From a checkpoint of a small image inpainting model.
Training: muon at rate 0.013, 12500 steps.
Data: trained on rendered made-up planets, 16.4 epochs.
Rows from block 7 of a small image inpainting model, named by matrix and row number. Rows with one number belong to one channel. Each number is 128 + 32 x the weight over its row's rms, rounded and kept within 0 to 255. All counts start at 0. Numbers have three digits each. After the name is the row's rms in percent of the matrix's.
After each channel's rows are labels from the 100 images, of 14848, where the channel reaches its highest value: "top examples" is what is common among them. Only what is clearly more common there than usual is listed. The data: rendered made-up planets. In brackets: how many of the 100, against the usual share in percent.
# convs0: first 3x3 conv (model.mid.1.convs.0.weight, 256x256x3x3, each kernel summed), inputs 0-63
# convs1: second 3x3 conv (model.mid.1.convs.1.weight, 256x256x3x3, transposed, each kernel summed), outputs 0-63

convs0.83 087:084170088186096122159150098101098106149099116067111116118139075097175161107101113103143123098170089071100148140096133182060156134127133139108178153150064158135120125108076112139115081097209143
convs1.83 091:067145109150146139137157126104101149148177144167144190114118193144059116136176124137120127136212182143157184197174146124155138140150128127134137120130169106176139143117078146156159112202119121
top examples: lava world (40 vs 14.7)

convs0.232 101:133114144122140118149201096168085088178142133098095113094153205149107135114108121059165078116160166144170104108158126142132165085136158183110101123118095082124105108097136092205076089136143040
convs1.232 105:124115057106125158150131085062102200109138145187066198150098086124169111164128126160141126127146151126104112137152138077169147133143108110158178092133125172107095126159174144097128075143095180
top examples: polar caps (62 vs 26.6)

convs0.92 102:093131159108130105139161128200112142148152138096144106145133163125136084154160180185188168166147089187173101136089145115200129116101154123125155113115128134137107134158161151158201198157193194
convs1.92 083:173105121106159134112090118113111175107131112142139195155169083142137102115118123146118124133125150117142189135117168142093125131122108068151125102109188148140118153145138095122111088153079068
top examples: half lit (52 vs 24.8); lava world (34 vs 14.7)

convs0.44 099:133158132115148141155162089141120100107097135065115097099124126118117118139127167146158105124122103129145112105113183132117101118118091131115129127113118105125089136136141132150102146165220141
convs1.44 102:121102115186147110132133099095147127199109148110170127142161146125175175136124089099109131142110144141080138134112114107143102094140126061217128153141111120149143127144175119148133097169067080
top examples: crescent (49 vs 24.5)

convs0.113 084:115070156145156128160135113115130123120130109108112140142141144108130123118117228124118143173139144156107148139126170120098112126127141111135128141112150127133188169122017171122104131136178130
convs1.113 151:134140072128125131142142130103043128129101181090098111166138127151140151169151084167143188181112151128109136113104145114118179154119125104102106148125152137144141167132145108157128134176196137
top examples: cloud-covered world (37 vs 14.5); cracked ice world (36 vs 14.1)

convs0.2 093:141140107150130112117086156125181144132175129135145157082105133139128159144103049093133117105136073147099147114153170166099175105099105145150080105172140136119111152143108156116175118074133155
convs1.2 087:106123124177144147160057141102110129084149146174118146159132151114164126087158020110155122152129130140093153038095130117126105113107150121109158218135155140156128082161172152146139101146088120
top examples: rings (73 vs 33.7)

convs0.32 099:155143106158175159155113144152128181131098206084146117115109101165085137167142048158141127132031115114101080138174146129093153074154122117044068159127097133135095080149164127097120093110094103
convs1.32 102:070144168098131117186141138142161094090150094146065140114096157101121086149135159110153173174128104166126173132127129141133150128146114097158161065121101125069123200102113141105116094094145142
top examples: cracked ice world (40 vs 14.1)

convs0.14 091:136137159102072113051140020184170125097164096140110155088085125075136150092133065131155131126119060144185096102159146173123099109133125142086163115157133142119125144104111127106117191146136110
convs1.14 081:163123117134151178124174114107120116097122185114096146107151161115100096114190146107144102150117135123135167102119194153150175180099156124161104126112090158156098044131170113145111134129128165
top examples: ocean world (58 vs 14.4); lava world (33 vs 14.7)

convs0.156 084:121145134128122114139093126112157152144165145135109179118135125148102120157103193101110124118122111128141135133129127119105127133143148122111143172136156137118193184139085153151098133126133161
convs1.156 131:122137077134134124139150161103050155150098164086123110163129116142158157144138034186146179195097165129121135108090144134125154133093133095132104148099145147149105127112136129160133137168207140
top examples: cracked ice world (35 vs 14.1); cloud-covered world (35 vs 14.5)

convs0.212 102:136106153141133145112155135092143134076092161172114124140165154119153065162198152095085102114107177115139128130134148197133120168164213108117145141096136116099120119073067152199065115148162100
convs1.212 109:108132113121126149140135158175184045165100118118135100046073131116174137107048069151209117089076081118100119112097086089165119135111106162111141122143076130163129124115119047095093092116098198
top examples: rings (80 vs 33.7); glowing rim (69 vs 40.1)

convs0.43 093:148115136112087107080128127184186124152140145148114137131123109135115136119114093121109085136135116125101104115136151172137108129133112134136133106136146109106137099103051100122156096112098078
convs1.43 080:151090138108166181148118087100117111114116115137108117102111164095113111190171136133108108187152148120118160120121147112115156173144153167148099130107129186137136173145060171174170126143134147
top examples: cracked ice world (33 vs 14.1)

convs0.171 108:142109108148124172121109153147111131107082218094164108131140098128057134108137000090143084110037073140143106124145101145162138139144137115090130089143114129142102066102183127101132110102082133
convs1.171 099:098074135136135111121111094117137131119161046174121162130100151155117038085098180068155136156108132132149130160102112144085171126164118134089192131107132139103136146091099096132151148069125149
top examples: moons: three (57 vs 24.9); cracked ice world (50 vs 14.1)

convs0.176 115:144170157112151087119156094149148143125135115091123094069137104100132125105142175166066136117139109113157134138122125174090153125136160156117130116130115133168107095119160123122160159159143057
convs1.176 081:081102117106120130127139126122125164101109069151097178185121112165135121128091163111122138148110102135149114135121134159126148198181134126130162110118132103074130134093156114192156110120089119
top examples: moons: three (61 vs 24.9); ocean world (51 vs 14.4); crescent (50 vs 24.5)

convs0.109 091:157189051185107076177103084093174104152158125146117106173102166116129120137116050127150171100068151117083136137132135134109113142140117116151108162120153108190131125103162091130182104142124159
convs1.109 100:111120151087093171133134136107151105078115151123145179123156127108129133099137175184130141116155180156159164121122174158111143181106100109092148131123161169130179126136117165143119092125092073
top examples: lava world (36 vs 14.7)

convs0.69 091:106127150133117164109101171150134121109137126174147133123107138111122131117131070156151123118134109153131142128149115160150129116123144136155140143135102140066130154153113098152126117128112099
convs1.69 094:132127109140116118176132135135099153121108121085120115118089101105117116192119017162155179200108164137133124102092153139095177141130161139103069093128144133185136105129169118135126151167147160
top examples: cracked ice world (33 vs 14.1)

convs0.101 090:130128156103145134145165114109148138097122099157143139108117076172110126106158079120121142180204137132133138114140129114122129122114142113143076137101098131127118133102073109113079115107106144
convs1.101 091:134179112102092099136127169096096137112115164059151131139108127118116143152122022147143159208099117095140136116109165144123158125143143145076143122121146112127162122101135106164125151133142155
top examples: cracked ice world (35 vs 14.1); cloud-covered world (33 vs 14.5)

convs0.102 102:121196183087186165131124147139152101110133136137214129169125176124124143108159137126122184137058090176130095135136120152174123120138101159095165104125149146189092110105115096161204094167102148
convs1.102 104:139120170047117106120154131160126143127133073135069164124123128122059136082118151118142154153108134096158117138099118170070166169116152145131088136139149184117166172042143132148125115031191123
top examples: moons: three (58 vs 24.9); ocean world (56 vs 14.4)

convs0.223 080:147077126119130171104128140162153165141135108154096118114147117112125121141124137132073141144141148127126128132132154132105115115128132095134127138128152128125128108129068120100102149123126110
convs1.223 120:125127086129128140138110120102060157130102162072129107156121106127116139159162063196148156203089166136135141137097132131117150159121136133116090137109124126126134156142129124149150134134215177
top examples: rings (68 vs 33.7); cracked ice world (37 vs 14.1)

convs0.110 101:133050145122104111194169116122124163093134151070116177131100118160151121111180077117126088140056203105094130109156195200167152144152124063091194109131105124093130153105127164113098145113121091
convs1.110 090:106146130098188117105138084209166067142087155118138123074103184144085095131117099078093119149106100111123153180132195125173060079160155153097139142103101127116125120156039107134096115097135106
top examples: glowing rim (80 vs 40.1)

convs0.59 148:128160132119147119123125105176112140116088121098112147144156118081110149115134179155125117133083117131121126104124119156150135131140107102091135123130120118144107131089160130126144154124119121
convs1.59 116:131126094112145156117138174085104141181076146101051102089141169173123162176101158124179154143141173102109178104104099102106140131084122108166081109127107105149151128145017062111158180184157131
top examples: gibbous (59 vs 25.4)

convs0.62 100:144087094080140114128140151132176112069102103108148118142166120120137118145073174102112107133115167146108104110109116123168122117119086088116118135131159105162122125139155121109139164179079127
convs1.62 083:125121195101126133108092196144142121120104110124111113111114175134109085129161081110143183166123124108169152148116185136108169143098137150131103073153079143123118231056147135172063155126162170
top examples: half lit (57 vs 24.8)

convs0.56 101:137075110150111124128127074150057092139124117124178169183142057125104136136138136134131104183106082131109120164160150146137138115105129124160105128119104124113116136138186148102114149106103056
convs1.56 109:118152111110167137129123066104141137138151182106081105118094111117109146154126127149101096105147140125122177176095090135150148147166132124143186117129163161142093154135080115101146123137103154
top examples: cracked ice world (40 vs 14.1); cloud-covered world (35 vs 14.5)

convs0.215 109:198149097120162146100145136108110122108135125188191098155116131181126164118132183117146124135115181150092116126150069126094130145127147125120174102117169104127155123104111129160129100132117120
convs1.215 096:101189078022101140132136074091139117121174097173114154100115089138150093126104184138099090089159116118103130185112139113132122123074049150140155105103097188168090135166113192159153097139130130
top examples: lava world (58 vs 14.7); polar caps (55 vs 26.6)

convs0.111 102:159158152169101126107109159115126074163140178142135146166150148136104110122069000105080128151149138121114086150118093101178139125109112085201178122090155164173140088136138133117125125123103148
convs1.111 093:099025173124129079114125150135123124127131087144156189093143118150147084161140178139178116088114133130197175130123162184120138111185118144126123138164131102159085125107072138111072118079138130
top examples: moons: three (53 vs 24.9)

convs0.221 099:128057139123116159097175131145161107136154137120190149151090161078152120123114106078176069156157083156162101139173149125114101137078133125112144120174122152114161143093090122095062134132155135
convs1.221 095:179138146141124143159110124121126116153158105106167130146155150029095065107159152154093140099149192080143072110127120108112170154103169145211086145184112132134150113094140128164116119135120109
top examples: ocean world (74 vs 14.4)

convs0.172 091:103128183094048117114159107125194112135109108148142157171142150136108172144162000118147148107202173158130114111152157135136174125136152131107167084191165130172110137119120125137168124152128123
convs1.172 088:124137143140114146120128095114168114132114171154096156115135173107108082079070150102136111038110076115174102080122177125105080108104160166218105152129065167139142117060126125109093123116151128
top examples: moons: three (54 vs 24.9); lava world (45 vs 14.7); ocean world (43 vs 14.4)

convs0.125 098:115137145132145133127120103140138120151114096143134138138147114121141122125121107131126122158147126113135106136149148102122125126131117116130144143144119128107142118133125129149112115116095116
convs1.125 113:124122057113121137131138152097044139138138147091105106147104132108110145148148048156121183179097204142101155108066164122123130121094160120100098095123121115164092159101115141123131119124196163
top examples: ocean world (39 vs 14.4)

convs0.52 092:137102094129171145162147073123141089083101127089107100118138088119157136095132107140130138202114139144132089130135138186154121110125134088122198087148123088154137131114035135190121103146122123
convs1.52 077:164116112123119141177050155166146096188107132162143142072124097146090116213122153088100124118082133100135083105092114111058115133130144136184156139158100157107142138107142134124050118139118205
top examples: moons: three (50 vs 24.9); ocean world (36 vs 14.4)

convs0.97 111:120076146145158163113083123167100103143124143077145143114173119082134147146143255095124087149146037142136123128186149106168178104144119110096132154126142108092088140067150151105159120110160183
convs1.97 100:130138134100151116169101120106135207179101091129167132164133163094147126123118125130110160161143171103108074107131088140104155213139137151152148149201084189087181110152139086138146155142142159
top examples: moons: zero (55 vs 25.2); ocean world (41 vs 14.4)

convs0.116 113:136120151124107145074106089108166071133135149163157156123121156146145132174110013103130137094130132091135126146165121109140139139126159146140142102157147153118152104137080082133145130145111097
convs1.116 106:101121132159125159094172116125169099098181072141105157125177096100146112111131174091075084136150153107129114130177154156103147161125099167156136094106100156128159068084111123095121144131105122
top examples: lava world (45 vs 14.7)

convs0.164 110:158143102115114138095057092117146106108119109152109136132140125132142140141154057110107151077148084126138077095116122161089148130140114077154100100132144097135104169121034115108131086165099113
convs1.164 102:061122143108106132123101159084094108102188093170095135135097089101186141135107199135095050115132135137158151129086102092125107143152084150166135096094094102121104147094165116135143087096080110
top examples: full (59 vs 25.3)

convs0.206 097:093150147131106099094145133150145146136099193144108171093121151114103097122109069114143105064184092173147121145128161104142137089170095136106146121126145133103103093088094103138161104126053156
convs1.206 094:203144146160128157114105136115055068080103134210150160168155141125104120124080104150103135201031108123132191102170149114058147119162137113108099166089163175127130121114180139151107091142151119
top examples: half lit (50 vs 24.8)

convs0.89 102:113230164150148144161121143128134156133144134128115125109121147088195082113113125138152136141112150092114072144134131074135135096130117127144140145122129080145069117155080148131127117125221159
convs1.89 102:133108094174142115130255078082134102114080140099178173147115135132129136168212105110129152110155137087101121102128095183158110159116108173105153129145174096191101136095131205112119173148105101
top examples: crescent (57 vs 24.5); lava world (53 vs 14.7)

convs0.218 116:116107125181120107153133117094127177176098149141108151142121163129146131167082086141177100140104097120120103118119131196117153149134159127207115173161144148150166169129169142134187135132139184
convs1.218 125:142126088155150173144138135147143124125129164136181101138127097092126114153165149152109081163162129156123189171157131117146069096157106124107114158129149171122076151185140163118163116132143128
top examples: rings (84 vs 33.7); cracked ice world (36 vs 14.1); cloud-covered world (36 vs 14.5)

convs0.151 092:134134134120110134138140085105119112107127124103121139127136094143134085107151092094126135121164123126145131156139123146174112119152140135145116128143157128124135081148098108133109114131113130
convs1.151 103:128137132133138177122094154133070109086104143143120107138115154136091149165113033122133183226120138091116158149115169143128187188099115169106092118123091115161135162160130148150116141159202200
top examples: cracked ice world (47 vs 14.1)

convs0.208 100:101118110121148137156226121206146102116109218126134125181153095215162139094134171125120091197173108130161125116087121144165143136122105120139105104093128113138141107153109183181123202144168161
convs1.208 087:140114167098133104138110179151134093122105101128148102169101106138089133119111069175140112084129170098090130135186109140185124115155134073115144149158119151155115059177124097093044095114105091
top examples: half lit (53 vs 24.8); lava world (40 vs 14.7)

convs0.15 095:149109165113130144162147140139118154071128111226120153134093052117107102111172124096133127166177122156127177115153161119161124113123154132174108143122112131151144123154083151119124142148104167
convs1.15 107:153114130138119130181107138121063181133077103093165103108151177148140160171132041114124150191108155130109154114139120168111125146114126132125148123106098152148103122139155098190132126158175217
top examples: half lit (56 vs 24.8); cracked ice world (47 vs 14.1)

convs0.178 111:133156146211150126124111072100099151155118137077130047105121121116148071147131148128198114123088160124101087126142174112109150116163147153179095104107148121199110128085169139098103102112165049
convs1.178 108:109101092120094116141160115114143140069130117146165125109113131069136124098149123147106147117161135136124157232080152164089071126156108142152158103149155128158140181129081178173123171176159150
top examples: lava world (38 vs 14.7)

convs0.237 099:110115195150136108129148143173213134164136122150126114166119113105096103137173186087140136153131134095138120173137175187150119120170114155128173118106160142138116142121122126113249126133160097
convs1.237 096:178115081116140155093131123102166123116108156177083108132147139138097156132122119098098145125081161101131120085127100129091145119120171125089067114129112134106172143103129086162120133103130146
top examples: lava world (46 vs 14.7); ocean world (39 vs 14.4)

convs0.226 105:118162089149150167104142142135105077142144167143073066146124163184102118171127097150102091082150131169125115176147155111104143106113154186168106088143105170078138122127125129101099091104113098
convs1.226 123:180141144141102140110166113175088142136117050191144169140155146121129155130105178122192159093134120036155088164118069138160155125125135134125138149190158124136076154107129088118189130128096089
top examples: rings (92 vs 33.7)

convs0.10 137:133121144119096139078127097123139083113161121167143140134128110138129124138092009146111123136177105120157110184133146111129117132123176147140127117157171118118113159166060125149131146153140122
convs1.10 142:127161135170166117075103138143175144086195120163178134121111107153159116129139210090122091102150117153173081074200142135133149170106142139122195105107076109135100095123146093127116119105118116
top examples: moons: zero (69 vs 25.2); lava world (47 vs 14.7)

convs0.8 097:136133198095153124121146120167150136105157109110193129183111100069144148127150149130154126172137026103160058131197164147138115125149106104083133126175132129161102141103132132120188156121131100
convs1.8 101:152115116128124154144140122109112203098118060118120138101133156130102095060132113101092168180111146091121133121105134183125168175147188094138107132100051144149082171062117121199109168145151162
top examples: ocean world (90 vs 14.4); moons: three (51 vs 24.9)

convs0.88 088:163088175143167127117110125145170124147108150134109097165149123117154153070181156125124168153080111116155107140166117189129118115162143110153115087135132129107124121140121105104055148201137127
convs1.88 085:130171163082129154136051127120117128115176137130103186113112120145132152199109171075111135189133118147100086109086135132115104111183159105179129179146095098072174166131151075130148102117100163
top examples: moons: three (64 vs 24.9); rings (60 vs 33.7)

convs0.150 089:076091098165164138092092160158115149155141159144138140140119117178116173086093206106167133102127097150101099123139135136165167125173122119115176166114149129104159143128112095137154084129131165
convs1.150 092:174176170131146147168125127168152126121154138125151128174086192091172063163093134074135124133146166124166138144107086118025128127095175096146092112158130156075082154101116111109103112111170129
top examples: polar caps (58 vs 26.6)

convs0.152 110:136114092146080148131132058121123132180127132073149068144061124123150073140116099154162142171100183132133152181103160151158152167109090113125134144153101124169130121116144109143153153137162169
convs1.152 105:115149135156157142130148169128121146149157139139159115135140152135130135131137120093068094080190136182172155164096146155155079056108131140094144117197108111167146149147095211127158097174118087
top examples: glowing rim (76 vs 40.1)

convs0.75 092:141103126128153108123162149142150144130127138144143140134142110133126147139066000122117101105132091103140121147172132146191118117133146114138127123150122133139117085114143145117119152119100133
convs1.75 090:149171154110172106088174104106181164109126066150145163153131106127145049109086221121131115080161122125154101136120099134108152101135118131138194183111115104136139120117160112111096127084170084
top examples: glowing rim (66 vs 40.1)

convs0.77 079:127083143120176157155142081095137113081133094143088123124119122133119141106157170143131148099106119073126124145138158115120111128151184151100152122122161123048172129138080165134137139143110120
convs1.77 124:132136060110109151140147162097057144134121175051179103173132108145174156154167113221139158198077171132118143119118152148118161130091139129131112139114151126180110156136143137146133158169196126
top examples: glowing rim (70 vs 40.1); cloud-covered world (33 vs 14.5)

convs0.193 089:101078138128113131141115122103146127132134149136173154150128150140176118102092077125134168115194106150103138143093135129122079131123160131164136132166123103158157097153101137159119131160099122
convs1.193 082:154127109111072134095122159143058070182119149117128073122103119146086149102162078145122131141114176186109111143137070126106188127123125117086083114089107130139158190124159115114119078121168152
top examples: cracked ice world (39 vs 14.1)

convs0.241 091:102186055104130090120125140120081103094143140071167137088133104085133118134090095172146124154019076134133129125089155129102122143105134138154179164147106082163190163112108138171137153121198123
convs1.241 089:146101109143110141099143154092133089181201142131141120105134169154156091147137081083110169114187100152130135142143160088165137108125192156092142108124152120177129140150138142166119130134107115
top examples: half lit (50 vs 24.8); ocean world (38 vs 14.4)

convs0.244 086:114115134128122128107128128123147133135122126136141116122135111130128135154135128116110121140119137124160130142183119145117139185118146107146098139126123150122151139145070119112145137111133128
convs1.244 126:132155090105097136146126154119055153139117167107120107167158111150146143134155032178143159190103164115122115124093154127124165146122132082098108136117168130123123147121125152151145143181190121
top examples: cracked ice world (46 vs 14.1)

convs0.72 090:109121173113137106098102120096112212127165107091136138124147110074119117086105145129129055102105062150092113111123102133204093127176131114091097150159182128124161121095224128130181145128153160
convs1.72 085:135167130118154090181114073134082088129098144116081158160132064167125101172094155130122153214110140129106128129133118136120214102128093135156158111134116139083166212128087111077115148126103125
top examples: half lit (64 vs 24.8)

convs0.93 107:130128181096101138169162141143132117095114146117105223168124107092138138134125030181130164146168197140144169127122148144176152125132137129128116076132165131137109176164149098140198199172131189
convs1.93 102:107096159114111093067086140148089140112165129146121083074108105160098139096143153112106110090125145066147109100102216128168087143125138090149123123103085071108144094159146109110109067105094086
top examples: glowing rim (77 vs 40.1)

convs0.120 095:144098150137126118133119152142144104113117125117131167118126181138147112101131101138139185088136121136128158103126133100125149141089135159135099138135149121106159129149111143135091156148091126
convs1.120 090:177132117130126171149142140077092117131125206083125094152130116123150162154140088171131186165078138107133148113081171132136118090150119116147109134137171199117118144135169152146108118111176136
top examples: glowing rim (80 vs 40.1); crescent (56 vs 24.5)

convs0.127 102:139177140131122152091108092111170117092143111115130119156110102130129126134111000116112115155172141135130117128142127104097140140135180153138089106129161094120122159153070130159127108157107131
convs1.127 096:107114131118163167146083140157127106117161150177152160124131122141175116161098203126156137093098126079185092133142144162121097140105128144157166176138115082106144096098130102115148093109120140
top examples: moons: zero (58 vs 25.2)

convs0.204 094:091093094125146135112143086111123149125110109076136148128090103146075099143157153135150102169090170122145125152144150174159118127116157116105122142180217114148128099095198164146102112103123128
convs1.204 086:129143133144159148148125148137187121132148142134098104104123180089141127093101131162072111074117084114137113122074132088135108113068100154166096126128137115097147144160161123135137092161114165
top examples: moons: three (67 vs 24.9); lava world (41 vs 14.7)

convs0.216 156:130139134127117122112121098152106137106094114103127133136148130109127121122123192139141101128076118121132116129147115112137143142138134109095133130078102117101107113117146127145143150119117138
convs1.216 128:156121061113133171138163155113118159191089153100105107114140141165142153154114181144143143102144197110140106135095149137107154115089104127124083082155159115130128152183010130169201168154194112
top examples: gibbous (51 vs 25.4); lava world (33 vs 14.7)

convs0.140 100:100116153131124129088122125127132091136153129147097138146168102144119141145135113114112127131163136109105111144130126114155120132134128142149139138130123090109151097129113124148141150133098122
convs1.140 110:138149110101113150125115148087065132129138136077060075136104155122110145149140057156166158210086157131152160128114183159098161132139142122110109146096168156141132143090126144145122117157224148
top examples: cracked ice world (39 vs 14.1)

convs0.96 074:126129116118133126120185141121144150131128118144120110140139128094107146112128152101137157128119097137086146115135102171115146103131162184127105083141110140135137171151116120139155148147089144
convs1.96 105:145160107140116114142130150092081130110127184069117102151101121134146167143153080185134189172077155166116139096092153151143122129121144131109103137115182149166147146120161140133128148156170124
top examples: glowing rim (79 vs 40.1)

convs0.71 100:146118139154058087097166068143068082099142125151065103193136134174173117116097082203117128173114094129147140113099125114128130142121087141152084121099101159095118133141123134124184130117140173
convs1.71 100:143132155067120120149096141113135143000165174133088158102153141170090123136075159113098145133157181148140129121107136138159097174101157138128135139154130154118128126180131118132043087123112118
top examples: half lit (67 vs 24.8)

convs0.253 102:122089118143117085099147113153123103127140107153197156116103146105100108114089028107158093140127093114150119087158137132117149123141102163115155080154122135153189130108141135150181133110126164
convs1.253 094:142099172140097160098109108115121099158129128176125091120112102108078147110141090169077092170113180112093183127097131164165108158139155134081039175102161165187097124168136175167097103179106119
top examples: half lit (55 vs 24.8); cracked ice world (35 vs 14.1)

convs0.174 080:126133124123066124142138122122150114142149119114112171147168130118108157103109118117140150115146138135130138125122115124138126129152132150136115135140114140112140122152067103140140144167074188
convs1.174 089:100202067129097119151122139110058129105123140078128086145079135123155125150177090166152173205111147123111143112138162116117161164114140092137111118115182158186127165099152119139127130150199137
top examples: cloud-covered world (33 vs 14.5)